A small image autoencoder, trained from scratch.
Data: 97500 training examples, 55.1 epochs.
Rows from block 3 of the encoder of a small image autoencoder, named by matrix and row number. Rows with one number within an expert belong to one neuron, the router's apart. Each number is 128 + 32 x the weight over its row's rms, rounded and kept within 0 to 255. All counts start at 0. After the name is the row's rms in percent of the matrix's.
Before each expert's rows are labels from the 100 images, of 14848, where the router gives the expert most weight on average: "patch colour" is the nearest of a few named colours to the mean colour under the peak; "top examples" is what is common among them. Only what is clearly more common there than usual is listed. The data: rendered made-up planets.
# router: router (encoder.blocks.3.mlp.router.weight, 8x192, trained with AdamW), inputs 64-127
# up: expert up (encoder.blocks.3.mlp.up, 8x192x192), inputs 64-127
# down: expert down (encoder.blocks.3.mlp.down, 8x192x192, transposed), outputs 64-127

# expert 2
patch colour: brown
top examples: moons: one
router.2 079 [111 106 130 103 114 194 141 145 127 210 138 132 108  88 141 152 209 131 135 145 141  74 152 161 165 139 113  99  88  66 147  77  82 125 160 103 126 182 138 169 102 146 189 149 159 131  81 143 139 188 128  99 115 121 101  99 145 122 104 147 203 215 144  66]
up.0 097 [120 125 123 162 142 115 129 103 147 140 150 102 138 142 156 160 150 154 158  82 111 128 154 194  84 177 111 139 178 117 104 150 151 103  55 123 122 194  92  98  89 149 113  40 128  60  81 134 162 122 138 192 135 192 161  64 139  82 133 153 126 135 167 198]
down.0 093 [121  93 151 167 107  79 167 135 164 152 105 142  63 124 120 125 117 178 144 147 131 126 129  98 161 142 113 118 131 139 163 129 143 141 185 144 148 159 129 126  96 171 148 194 106  95 144 111 197  92  99  87 175 139 146 172 127 154 145 144 198 163 133 135]
up.1 105 [ 82 174 117 169  88 149 177 182 130  97 133 173 147 119 161 112 135 171  95 154 118  69 135 134 154 125 107 157 128  94  91 218 169 109  75  88 124 131 118 176 105 133 126 183 163 128 142  82 148 163 134  89 104 106 144 114 120 175 173 143 148 108  54 127]
down.1 106 [141  69 132  71 118 161 123 136 130  86 137  80 108 149  97 235 150 115 136 140 145 108 157 142 165 162 157 106 135  84 111 130 109 155 154 161 179 107 153  44 130 119 158 142 126 100 105 152 152 113 140 145  62  63 122 162 110  52 125 126 131 150  91 127]
up.2 098 [132 145 148  68 136 159 113  76 145 125 104 142 153 110 129 124 167 114 166  98 136 117 124 155 145 114 113 104 109 133  95  73 131 104 174 107 184 126 160  82 122 196 155  76 103 166  89  83 159 194 134  95  99 147  76 146 136 152 130 105  96 115  83 110]
down.2 094 [ 73 123  95 216  86 103 182 120 132 181 167 146 117  95 113 158 140 136  75  52 148 146 121 126 145 147 111 165 138 134 158  87  95 150  36  78  58 152  98 160 116  82 126 118 138  80 152  63 101 163 127 135 105  86 177 206 126  85 119 147 158 123 160 195]
up.3 099 [153 141  92 153 147 132 147 132 153 108 100 123  72 124 133 119  84 140 164 185 117 122  84  69 128 119 140 141 136  74 166 123 176 109 149  78 126 133 102 197 136 121 131  62 130 116 112 144 132 108 136 112 112 174 169  82 119 125  83 152 116 113 137 117]
down.3 101 [143 124 107 130 123  80 122 129 140 132 163 143 167 129 142 152  94 164 128 109 126 197  96 126 107 149 109 166 125 215  89 113 175 106 116 123 129  98 114  71 134 183 146 168 134  85 184 124 152  87 102 186 113 125  81  92 157  99 176 125 119 107 124 108]
up.4 108 [ 81 146  80 136  83 154 185 112 142 145 170 164 103 103 139 139 124 180 155 177 113  74 138  63 139 107 173 119  73 155  98 168 135  97 101  97 156 130  82 100 111 156 100 127 118 171 149 115 159  98 109 130 138 145  96 191 104 149  78 127 191  81 138  84]
down.4 111 [149 118 108 163  46 111  93 104 165 148 222  69 148 123 158 110 114 155 176 119 122  73 159 141 101 111  61 103 118 189 114 146  72 167 141 152 143 117 161 151 175 120 118  91 112 102 152 107 148 113 105 152 118 102 144 137 174 174  94 103 100  97 160  90]
up.5 090 [133 185 173 100 191  96 167 160 106 129 199 145  98 145  76 154 111 116 126 165 202  59  71 138 160 138 174 160 137  85 124 105 140  98 103 139 126 137 105 114 118 140 191 169 157 126 136 125 133 135 126  86 170 148 138 110  94 120  87  79 177 113 121 135]
down.5 094 [131  91 156 108  42 159  89 126 108 103  96 107 103 179 181 129 138 156 190 125 101 189  80 152 135  75 120 111 123 183 154 101 127 128 113 138 121 138 156 139 184  95 190  52 152  81 108 200  56 157 127 119 160 115  79 120 143 116 129 115 138 134 132 100]
up.6 098 [ 77 135 153 117 129 170 154 161 153 158 111  91 138 180 127  76  48  87  99  87 141 117 131 132 124  91 137 104 152 165 163  75 161 127 132 109 115 167 129 100 120 166 129 143 128 134 150 118 138  63 166 146 147 124 128 123  89 191 127  88 101 127 103 116]
down.6 095 [131  63 132 163 163  96 106  99  51 108 125 131 167 124 160 166 141 137 165 102 132 145  96 111 112  95 118 181 129 114 159 129 134 122 108 109 189 153  85  89 188 110 147 114 139 106  84 201 183 113  79 128 156 145 159 120  68  48 142 139 164  89 128  95]
up.7 096 [145 102 106 139  31 146 165 127 142 137 122 131 129 124 150  85 111 153 184 185 162 173 125 128 105 125 111 131 156 121 135  90 113 112 139 149 157 130  95 108 140 190 156 116 172  80  86 121 182 220 117 164  94 156 151 118 130  86 130  78 124  96 147  59]
down.7 103 [137 180 102 197 154 146 151 133  88  81 190 113 117  74 124 158 199 141 172 205 107  96 114 141 118 129 150  58 173 112 107 147  93  43  90  85  93 119 134 161 128 129 127 125 139 129 158  92  60 115 163 114 153 105 132 135 113 109 122 105  89 147 136 189]
up.8 112 [134 179 107 172 137 128 136 113 126 155 127 129 106 152 162 145 181 146  79 158 114  81 154 172 107 138  90 114  59  88  57 142 171 101 116 143 172 175  77 164 167 146 109 189 151 173 117  97 110 118 126  89 141 163 122 143 104 135 156 185 130 119 125 145]
down.8 105 [126  76 144 106  99 124 129 110 104  96 123 109 170 122 169 107 122 158 137 146 113 120 134 149 100 109 168  89 148 155 108 123 107 129 122 179 134 118 207 101 113  97 114 171 130 129 110 129 176  54  96 142  98 102 118 129 180 116 125 181 140 104 134 175]
up.9 102 [123  64 175 118  80 142 122 131 121 123 138 145 127 170 114  40 134 132 141 153 192 136 129 133 147 195  61 144 101 158 150 131 111 112 163 144  94 172 123 164 153  95 137 164 133 142 181  92 121 161 101 169 123 133 125 108 164 152 141  82 140 149 131 156]
down.9 098 [162 142  80 121 165 174 112 103  90 108 143 128 131 152 166 145 142 123  66 144 105 120 123 114 153 128 219 122 128 105 114  77 147 181 123 135 156 101 118 153 134 136  99 127  96  87 191 175 129 107 142 129 178  70 161 116 110  99 135 136 121  96 137 118]
up.10 093 [204 110 114  89 110 132 182 104 129 117 133  93 163 112 171 171 136 146 110 109 100 181 162 173  99 205 184  65  38 111 184 129 128  80  93 105 134 120 116 120 119 106 155  96 132 128 164 143 146 118  90 160 177 167 151 159 166 105 150 120 161 105  80 136]
down.10 099 [110 191  76 150 123 175 105  99 121 102 169 122 149  48 121 158 147 121 124 121 118  36 170 134 126 103 140 176 160 130 102 126  90 143 125 188  72 173 122 143 163 120 114 141 153 132 189 130 114  76 165  66  95 143 131 158 148 120 120 134 157 123 148 138]
up.11 096 [ 94 118 206  91 120 168 171 135 112 108 126 103 100  84 106  63  94 107 162  82 145 133  94  86 138  91 180  45 121 167 156 146 115 130 119 119 171  94  89  94 121 101 102 111 138 156 149 150 138 149 153 125  92 138 198  91 142 105 178  92  97 151 115 110]
down.11 094 [140 130 154  71 171 115 109  93 110 149 137 157 108 136 127 130  91 165 157 113 154 141 122 103  81 142 187 105 179 149 143 100 148  99 156  95  67 164 181 112 149  52 157 126 114 140 134 166 109  75 115 145 206 129 138 132 101  97 152 149  80 144  52 152]

# expert 0
patch colour: brown
top examples: rings; crescent
router.0 111 [102  94  94  92 115 105 102 154 141 171 140 109 112 195  43 113 181 152 125 145 126 147 118 146 138 130  99 171 175  75 150  56 131 157 162 173 177  98 155 137 164 146  85 144 109 111  98  72  86 146 127  81 192 168 123  91 137 150 118 141 116 129 100  95]
up.0 092 [149 189 118 174 169 173  80 155  79 131 129 110 198 117  92 111 196 134  21 228 123 173 147 102  99 142 121 167 153 138 147 158 138 130 119  94 175 169 166  72 144 132 100 105 171  93 112 117 123 131 119 126 117 107 119  98 148  68 140  73 100 103 149  95]
down.0 099 [129 119 172 118 116 144 164  82 176 109 105 163  56  83 122 116 131 145 139 138 151 126 127 115 152 133 125 100 167 110 160 154 157 107 124 157  94 160  98 150 210  73  91 139  86 109 102 158 140 136 176 181 138 140 107 146  79 116  68 152 133  73 179 154]
up.1 089 [112  78  59 118  97 147 184 107 162 152 116  89  91 159 173 186 134  91 118  98  66 143 152  91 160 101 152  98 136 108 158 109 148 123 136 217 151 122 101 156  64 112 118  88 149 108 128  91 143  68 122 134 209 121 136 144 132 171 148 136 188 148  77  97]
down.1 088 [ 48  79 184 120 111 118 130 119 158 151 124  15 178 104  79 115  97 159 108 130 135  78 109 127 142 143  99 110 224 145 183  96 167 156 127 168 127 209 113  92 168 133 152 116 118 131 158 179 127 122 158 110 142 125  91 123 136  80  94 120  79 122 136 205]
up.2 099 [166  99 168 109 141 112 167  74 128 116 127 173 114 144 130 136 139 122 130  99 142 161 131  91  96 115 113 112 130 180 153 169 125 189 133  60 117  58  94 171 120 103 118 102 118  99 115 177  92  84 123 129  99 131 131 104 120  58 107 191 133  82 155 122]
down.2 088 [131 139 118  94 118 122 107 156 133  80 174 165 135 183 103 148  76 139 120 112 112  87 123  99 118 179 160 173  89 137 189  81 115 104 188 157 150 139 128  83 132 167 140 153 113 102 125 112 101 154  88 115 180 115  72 119 145 166 143  81  89 156 125 142]
up.3 089 [102 105 180 144  64  89 142  81 153 105 161 148 117 113  90 116 149 146 156 145  96  76 111 143 143  58 131 145 176 147 106 148 131 167 118  91 129 132 115 135 116  69 173 133  70  61 127  80 142 141 188 147  71  72 109 129 121 108  91 140 137  91 128 119]
down.3 091 [125 138 173 100 163 188 155 147 141  97 148 158  98 142 182 143 124 131 153  91 132 139 111 101 102 146 208 129 100 134 107 135 147  85 101 190 171 152 128 131 157 175 105 125 150 154  91 154 112 149 137  49  92 147 113  99  44 152 152 159 119 157 102 143]
up.4 100 [120 161 146 122 120 139 190 138 142 102 146  61 118 149 122 110 158  81 148  87 159 133 118 153 165 159 128  84  74  70  72  89 133 117 110 156 143 123  35 163 110 112 148 131 114  88  99 174 145 165  83 128 171 123  63 104 165 129 124 160 132 134 103 110]
down.4 097 [132 143 125 105 135  65 167 168 146 106 174 113 113  93 152 134 163  92 206 171 104  92 127 163 107 154 148  76 125 168 166 133 147 160 211 165 111 104  92 175 153 157 124  77 104 151 136  78  91 119  73 132 102 109 137  58 119  49 127 102 180 124 132  78]
up.5 136 [ 90 124 154 138 100 170 217  59 104 102 185 195 155  90 165 130 110 188 126 121  92 115 134 137 204 117 116 116 102 123  89  99 183 133 111 130  73 145  85 116 128 139 192 126 120 172 112  68 162 149 103 131 163 180 127 128 135 153 125  79 132 113 118 135]
down.5 115 [151 125 138 145 139  63  63 139 181 125 103 184 161 154 148 123  20 136  70 149 138 128  92 129  88 139  78 138 171 141 151 142 165 176  90 173 113 106  92 105  92 173 136 124 119  93 163 112 141 148 122 120 148  72 131 111 137 139 175 174 144 144 151 132]
up.6 066 [110 164  75  96 175 131 129 110 107 119  65 100 152  91 117 161  68 161 123 128 150  87 132 181 113 163 102 121 101  76  68 120 153 103  79 162 134 138  91 149 141 153 146 128 142 132 173 113 131 152  81 115 166 117 103 113  80 192 124 178  37  98  73 158]
down.6 083 [164  99 147 117  66  71 117 127 130  73 150 118 147 122 128 126 149 104  80 132 151 120 155 163 115 154 132 150 122 135 118 143 159 130 121 124 156  98 177 115 162 138 121 136  55 168 155  79 155  90 102 177 112 181 127 163  45 107 104  93 104 127 143 157]
up.7 113 [142  90 174 127  97 193 129 105 116 145 133 132 160  77 141 170  97 140 137  57 102 161  90 160 104 173  86 124 163 126  91  93  84  97 164 151 105 169  97 155 124 132 168  85 117 166 188 100 123 139 145 160  67  85  81 101  68 140 114 104 161 126 149 110]
down.7 106 [197 169 133 136 119 145 143 132 162 145 140 128 141  84 101 173 143 121 116 130 123 139 138 116 109 111 154 137 216  88 134 145 122  85  54 106  92 110 134 128 197  76 185 107 125 137 114 131 138 111 142 117 156 153 155 166 136 195 142 139  74 147 138 143]
up.8 116 [115 120  90 120 119 151 121 128 145 144  65 115 209 119  92 126 142  97 161 110 161  92 211 156 139  96 176 106  99  97 111 134  88 141  91 148 120 132 140 104 125 120  87  53 106 155  88 105 119  93 144 128 141 194  88 155 117 173  63 108 168  64 102 125]
down.8 093 [122 114 141 110 123 195  82 166 130 136 126 175 124 150 105 151 130 154 156 121  77 106 133 136 110 134 124 154 147 124 139 187 141 109 141 140 165 182 141 120 126  63 102 140 192 119 144 181  53  70 123 116  94  94 154  98 204 132  79 162 120 163 135 154]
up.9 122 [ 39 128  97 146 138 120 145 122 106 125 117 124  63 122  99  74 172 149  99 134 128 124 215 152 122  88 144 149 136 117 149 137 128 128 143  25  99 113 122 140 116 105 104 164  76 156 113  84 133 132 119 103 114 152  76  64 150 136 119 107 158 100 143 122]
down.9 116 [122 178 129 145 136  96 147 106  89 116 207 128 165 143 194  90 100 140  92  65 128 150  85 116 142 138 114 185 113 107  56 127 138 132  79 132 185 121 114 159 111 129 140 175 130 141 124  55 196 145 156 147 135 122  96 130 132 122 169 126 118 136 116 128]
up.10 098 [ 75 170 152 135 125 134 106 120 159 114 138 118 107 135 149 173  59  92 148 115 179 135 121 110 109 129 137 165 138 128 129  99  73 102 110 175 112 143 153 177 103 133 140 131 126 124  76 161  64 117  96 102 120  84 111 165 140 136 146 134  88 115 100  96]
down.10 095 [202  91 126 121  68 124 125  73 128 130  96 189 126 146 144 118 132  92 146 129  96  83  75  97 181 104 136 172 100 150 136 113 123 141 153 130 120 100 119  73  94  98 182 118 118 140 127 148 138 186 125  81 162 122  96 137 146 164 144  94 147 170 120 150]
up.11 093 [123  89 118 135  84  96 119 124 156  82 145 157 111 185  75 117  73 144 108 157  96 132 120 161  97 102 141 170 142  95 213 105 112 186  97  98 100 139 130 108  94 147 131 104 140 116  59 152  71 141 165  95 142 143 171 134  91  87  70  97 117 126 126 181]
down.11 100 [120 179 148 111 153 115  82  95 102 145 122 111 172  76  96 153 115 111 160 138  87 126 114  98 159 114 115  89 130 122 108 155 158 152  89  87 134 120 212 112 116 132 163 206 172  92 154 156 118 171  96 170 127 128 120 152 145  86 125 118 120 156 122 107]

# expert 3
patch colour: brown
top examples: moons: three; crescent
router.3 096 [112 164  82 219 158 110 123 128 131 136 111 114 114 121 110  69 111  79 167 151 143 123 123 120 113 136 116 135  85 126 152 122 144 154  68 115 126 213 127 118 140 124 128  81 109 151 139 176 144 155 122 177 112 149 173 163 143 126  77 125 108 108 121  87]
up.0 108 [167  61  81 168 169 123 135 110  84  82 146 118  89 150 129 103 146 179 116 142 135 122 103 104  67 119 107 143 124 149 169 144 156  97 148  77 110 146 103 159  96 123  77 185 145  57  88 150 145 155 196 115 142  93 118 100 128  94 132 110 106  96  93 165]
down.0 108 [100 147 112 122 126  93 140 160 138 146 150 117 103 128  98 115 142 106 130 134  99 159 125 126 175 102 129 137 122 140 123  83 159 144 146 171  54 116 139 108 112 146  95 125 168 153 227 108 139 116 128  95 125 136  78 124 154  86 106 170  93 125 104 107]
up.1 092 [177  96 119 101 118 124 152 157 129 118 135  88 138 118 135 118 144  96  93 179 124 132 112 129 137 112 106 196 122 127  64 134 115 140 134 152 185 131  90 124 122 137  88 116 109 206  84 188 185 167  38 127  75 162 100 188  44  82 102 127 115 160 148 122]
down.1 093 [ 52 126 154 169 133 141  89  52 127 147 139 109  96 102 131 100 147 106  93 104 129 100 119 156  96 130 156  97 155 137 197 118 136 168 118 115  97 135 141 120 104  98  93  97 111 130 195 127 163 148 104 138 165 109 124 125 160  46  82  87 114 118 153 115]
up.2 079 [152 161 164 120 188 115 112 149  91 205 145 118 165 148 112 109  96 137 128  44 169 128 149 125  80 103 163 112 173 135 130 162 144 132  78 126 140 114 129 156  95 112 119 141 131  92 118 129 113 112 121 101 107 110 100 166 111 153 129 168  99  52 100 184]
down.2 084 [117  99 193 158 129 139 128 157  91 145  83 136 175 115 131 107 132 130  92 128 102 122  45 120 180 155 138 150 124 124  83 162  86 119 141 160 154 132 122 119  79 139 183 101 170  86 143 148  82 147 122 108 113 136 142 141 180 108  79 151  98 174 127 147]
up.3 095 [153  79 105 165  95 115  82 155  96  55 106 137 117 154 140 130 133 117 140 142 125 145 129 106  58 142  76 128 127  69 155  83 129 113 112 201 111 101 129 146 101 138 126 125 115 163 120  96 114 147  91 116 148  77 109 144 129  88 144  57  48 160 136  84]
down.3 098 [113 137 192 147 132 132 142 136 202 206 119  45 182 142 193  52 149 133 127 140 124  53 112 178 188  83 130 136  99 182 134 121 156 140 122 133 113 115 135 127 130 125  77 119 108 108 121 117 139 133  96 127 122 119  95  90 149 155  74 173 211 148 142 105]
up.4 096 [ 90 137 125 114 143 112 121  78 111 131 113 109 131  64 132  87 103 142 139 110 153 107 153 162 129 112 169 152  98 180 162 148 105 141 170  90 153 116 131 157 124 132 117 145  83 111 157 110 108  88 123 152 102 117 152 118  61 184 130 119  96 171 217 143]
down.4 096 [112 104 108 123 124 121 108 124 167 133 142 164 152 195 118 109 149 138 132 139 107  74  76 147 100 193 151  82 119  87 123 110 150 124 118 134 163 100 121 128 130 169 140 145 161 161 123 218 129 120 123 140 149 162  84  35 122 104  77 174 173  77  55 135]
up.5 091 [119 115 125  77  94 198 137 107 155 171 167 105 110 116 163 182 111 158 140 137 133  92 183  83 166 183 115 206 155 146 136 201 140 127 185 139 104 130 111 110 192 116 128 141 147 142 121 151 128 140 126 125 106 141 138  91 158  83  87 129 104 152 106 104]
down.5 086 [154 115 167 144 159 109  77 113  92 119 132 132  72 154  93 151 159 121 147 153 198  99 137 159 119  89 181  71 168 109 166 133 139 113 102 146 120  82 106  79 143 113 100 108 161 168  77 107  94 115 174 100 174 121 128 167 135 117 164  76 135  92  70 124]
up.6 107 [145 149 123  74 107 121 160 128 151 130 169 140 124  86  93  62 154 131 114  85 167 117 159 119  91  98 136 102 173 156 101 105 157 155 136 176 156 194  30 156 175 122 172 142 110 115  86 129 213 141 139 112 113  98 137 152  97 166 145  80 131 113 123 156]
down.6 085 [163 127 111 139 137 143  76 119 190 126 106  47 134 116 110  87 130 200 162 143 191 155 112  85 134  90 105 105  88 136 160 166  86 146 109 157 164 116 175 114 101 130 153 173 143 121 181 183  88 100 120 142 148 143 144 123 151 101 138 102  91 154 136 135]
up.7 095 [122 129 170  79 159  96 155 115 196 121  94 119 137 128 117 142  68 127 130 127 161  66 117  85 161 140 160 159 147 126  77 136 106 186 148 185 122 119 139 157 191 162  87  93 144 130  95 133 138 119 116  74 106 169  67 129 110 155  44  86 131 157  86 137]
down.7 098 [120 153 140 154 194 103 150 175 119 133  81  70 124  79 168 146  65 146 122 117  81 217 154 124 126 106 139 117 162 108 178 147 146  90 157  71 150 130 101 113 100  87 152 112 165  65  51  70 143 135 165 126 153 127 118 129 118 127 189 183  97 134 110  76]
up.8 094 [175 150  87 218  77 109 144 111 115  92 115  59 124 161 126 115 138 111 156  97  99 148  82 116  55 124 131 105 148 141 167 124 109 148 106  85 143 116 136  99 100 141 227  98 112 126 154 158  75 142  81 124 106 128 145 107 146  83 130 115 153 106 110 163]
down.8 098 [129 104 107 161 133 133 172  94 120 105 117 106  99 116 144 126 131 127 100 125 173  48 177 109 149 145 140 126 126 130 122  86 136  98  66 141 146 145 151 161 132 138  86 174 191 101  55 151 182  98  92  97 160 119 174 175  94 181 108  28 143 174 117 126]
up.9 093 [ 96 102 128 138 154  94 162 172 133  37 152  70 113 161 180  87 120 129 130 124 137  63 117 155  89  80  89 132 106 168 131 140  94  95  98  60 150 149 108 121 124 131  99  85 138  93 114 167 122 112  78 129 129 123 107 104 153 118 125 159 125 116 169 128]
down.9 097 [ 95 145 115 166 139  96 127 111 177 132 114 133 190  93 126 140 127  92 143 170  97 140 159  92 162 140 102 116 132  82  96 135 133 157 116 107 155 107 166 110 124 112 129 118  95 138 159  38 140 136 129 137  95 158 177 128 150 187 163  73 198 157 102  73]
up.10 160 [166 132  77 152 143 130 104 156 147 143 164  91 129  88 132 132 157 119 108  79 121 122 142 164  97  76  99 110  75 203 112 130 164  86 133 146 155 156 134 131 115 115 147 119  70 125 155 166  68 137 181 125 160 110 162  99 142 129 156 108 110 153 128 148]
down.10 108 [147 143  97 141 114  92  99 156 170 119 171  95 118  51 138 149 160 182 119 151 104 168 126 130  92  80 115 170  65 188 217 130  90 113 110 131  98  67 156 143 140 138 166  87 115 139 168 161  89 103 138 138 156 151 144 163 126 158 146 116  69 172 132 103]
up.11 099 [181 152  81 161 127 152 138  87 140 171 110  95 185  60  97  74 123 111 174 137 130 162 171 112 121 133 128 115  78  82 100 110 114 152 119 165 132 128 136 106 115 146 154  67  78 121 124 119  97 117 112 124 123 133 116 142 143 118 146 125 142  84  68 120]
down.11 099 [138 115 187 136 148  83 121 141 134  85 146 151  95 144 157 130 132 134 160  88 111 151 136 114 109  90 119 128 151 112 102 148 164  93 100 128 125 151 155 164 103 138 136 103 132  80 154 120 150  89 132 107  82 111 154 148  86 172  97 144 133 167 139 162]

# expert 1
patch colour: pink; grey
top examples: full; cloud-covered world
router.1 125 [108 113 150 176 111  69  93  96 122 109 172  79 116 176  83 112 140 111 120 123 107 160 156  79 152 152 164 193 120 100 129 153 168 145 130 124 250 102 135 128 155 139  77 113 115 162  92 108 117 163 146  87 123 160 172 169 118 139 100 106  88 130 137 141]
up.0 102 [ 86  82 140 163 112 148 128 187 141 169 158 168 156 123  90 134 176 162 157  80 150 193 181 143 147  76  79 147 104 123 110 148  87 107 113 112 183 195 116 123 176 171 169 118  96 120  51 162 133 130 180 142 146 104 174 113 128 131 118 103 139 167  62 145]
down.0 100 [114 184  90  91 124 134  92 119 129 139  96 137 112  76 119 128 113  95  96 138  65  62  80 167 160 139 120 153 161 178 115  97 148  40 170 109  77 112 161 173 128  95 109 115 157 152 155 173 142  94 127 148 110 163 103 173 140  58  96 120 155 113 166 131]
up.1 106 [153  96 154 122 149 142 119 124 175 156 145 145 112 129 155 104  53  96 138  63 159 178 120 188 151 129 165 120 154 171 111 134 145 116 138 117  83 148 114  73 127 120 192 150 156  48 164 107 140  98 116 127 104 104 143  93 146 141 145 137 161 131 116  86]
down.1 099 [118 165 104 108 207 124  96 152 100 139 118 176 123 143  90 107 149 104 125 135 134 110 128 135 127 156 110 118 104 142  55 129 133 139 148 124 143 149 182  91 123 130  89 163 152 116 203  50 133 140 117 126 118 131  72 123 146 122 195 123  70 107 184 113]
up.2 100 [153 154 114 114 144 206 125  94  84 120 101 151 150 121 165  56 107 102 128 186 134 134 178 135  99  80 142 112 135 138 105 163 112 108 178 122 138 108  85 139 150 122  80 167  99  94 149 147 118 185 146  52 165 128 137 145  95  36 123 139  84 189 115 149]
down.2 090 [ 91  88  78 153 128 108 109  90 139 161 161  88  93 128 155 100  93  90 198 103 121 120 124 142 130 133 112 112  92 112 116 100 130 147 112 133 101 127 116 113 135 182 146 153 183 143 107 124 139 162 122  98 106 145  83 147 133 165 111 154  52 117 150 105]
up.3 096 [157 131  69 106 170 126 158 132 163 177 119 128 145 127  79 110 141 100 151  82 133 113 155 135  80 148 166  97 112 122 119 111  76 132 141 197 101 113 134 148  53  79 151  56 123 119 120  99 209 145 123 110 119 175 125 175 130 124 167  82 149 159 144 102]
down.3 094 [135 113 117 147 126 121 192 101 122 157  86 129 159 100  95 117  98 140 172 114 144  82 137 109  92  71 144  96  90 162 166  91 160  95 160 139 109 157 148  97 112 162 123 126 112 141 147 115 130 128 130 157 112 187 115 113 151 123 152  70 147 130  94 118]
up.4 096 [138 100 117  74 164 118 117 131 163 169 157 131  84 134 126  57  74 139 192 108 132 108 123 126 194  99 182  72 158 111  88 119 139 138  77 190 101 135 134 172 173 134 103 108 116 113  98 169 138 122  82 165  95 182 121 130 137 119 135 162 182 106 120 147]
down.4 105 [ 65 203 134 127  97 116 158 177 125 127 103 101 118  51  92  99 159 134 139 151 102 109 119 126 141 120 187 134 141 141 172 135  90  95 105 136 146 117  93 158 181 136 137 115  92  94  78 140 131 127 158 131 115 110 124 118 151 147 172 154 151 120 144 129]
up.5 100 [ 82 100  93 140 139 167  99 149 126 124  98 166  85 135 117 123 134 133 188  84 101 147 177 132 149 108 154  82 169 138  82  97 178 101 106  95 108 170 112 134  59  46 117 130  79 136 117 120 178 196 103 169 153 126 149 123 137 141 140 110 152 138 151  96]
down.5 095 [ 76  67 125 109 123 149 136  79 123 128 149  82  83  85 109 130 169 141 177 131 177 118 120 142 133 133 141 158 146 122 109 129  82  87 156 136  64 145 154 115 111  92  98 109 101 176 151 151  72 112  88 131 138 168 158 120 146 121 107 101 145 130 154  96]
up.6 089 [126  70 121 186 157 114  71 137 168 138  97 134 108 131 107 189 163 156 177  80  87 180  78 111 121 137 142 153 115 114 105 163 111  99 115 139 185 132 113 104 133 117 172 181 103 147 140 149  94 152 128 233 118  75 114  80 120 127 178 160 141 171 147 193]
down.6 093 [ 84 147 170 110 172 154  90 186 169 156 173 103 139 112 182  73  71  80 132  98 104 115 173  98 165 102 138 165 114 110 184  85 223  79 157 151 117 110 146 102 129  71 110 118 105 195 171 174 124 134 158 111 126 120 179 111 150 100 101 158  89  74 163 108]
up.7 113 [148 126 110  76 142 158 136 125  94 205 191 127 125 104 119 122 171 103 105 120 214 132  85 132 113 161 129 139 109 172  57 146 142 170 110  87 135  67 136 153 114 122 116 121 130 124 123 122 123 178 117 139 141 127 145  27 117 114 159 192 147 103 130 119]
down.7 118 [149 161 151 120 107 102  83 142 127  65 154 182 127 132 142 140 193 121 156 179 162 130  81 153 189 145  84 121 117 124 149 108 100 124 115 140 138 164 153 136 132 126 142 177 195 124 134 162 157  79  85 149 110 137  83 136 112  76 118  95 131  68 117  91]
up.8 082 [169 133 139 186 101 125 125 134 162  92 163 177 110 112 155  82 134  86 115 139 148 111 163 121 132 149  69 174  94 179 129 149  92  99 130  40 183 114 104 131 131 121 127 140 147 111 156 173 125 115  96  43 164  97 133 143 154 118 140  62  96 114 132 170]
down.8 099 [ 90 134 173 177  89  95  81 156 133 164 108  93  99 132 121 119  95 178 113 142 128 109 141 106 152 138 151 171  86 143 136  97 139 120 210 154 157  71 123 141 156 108 110 145 152  96 130 112  58  96  84 105 131 171 101 136 123 110 133 152 152 157 125 134]
up.9 097 [108 123 189 102 140  75 143 114 155 115 103 132 161  95  62 106  90  91 126  96 102 143 126 160 137 102 142  66 141 148 155 185 115 115  69 214 139 151 148  96 139 141  40 120 191 187 103 162 184 136 143 114 139 134 157 104 191 200  93 142 121  74  98 117]
down.9 093 [102 111 169  85 105  63  93  81 152 145  94  85  98  81 132  96 135  95 107  89 203  86 104 150  65 148 122 199 161 136 149 110 118 123 166  98 160 157 167 138 147 153  80 152 205 120 197 113 157 134  83 134  94 167 103  95 161 150  94 153 144  88 159 142]
up.10 114 [117 100 158 109 158 133 127  91 136  52 120 151 208 127 145 132 128 152 127 120 134 161  37 169  74 119 141 141 174 142 106  75 173  82 129 175 126 122 167 128 119  59 129 133 105  83  74 149 107 142  97  89 135 125 145 109 177 111 167 172  70 134 133  78]
down.10 130 [127 149 131 160 127 109  92  98 106 132  92 117 160 157  66  88 135 112 168 124 125 134 165 113  92 197 129 128  97 137 140 157 120  79 107 118  81  52 109 122 170 119 129 143 168  91  63  86 132 144 140 138 136 145 164 156 135 110 166  92 188 166 133 131]
up.11 085 [115 143 144 118 198 141 224 131 103  73 137 135 113 103 145 119 160 154 129 147 126 116  90 210 143 143 122 180 147  90 131 172  98 105  98 153 155 183  82 143  96  95  81 134 197 165 180 120 123 144  94 102 115 146 167 103 137 154  79 126 127  83 162  58]
down.11 092 [119 103 119 126  74 144 129 131 160 194 146 130  89 166 114 150 116 146 155 151 144 130 146 102 180 100 166 164 158 106 118  76 180 121 153 147 126 152 164  96 140  98 148  94 143  91 126 101 109 125 137  63  90 170 147 110 123 142 113 153 166 166 116 142]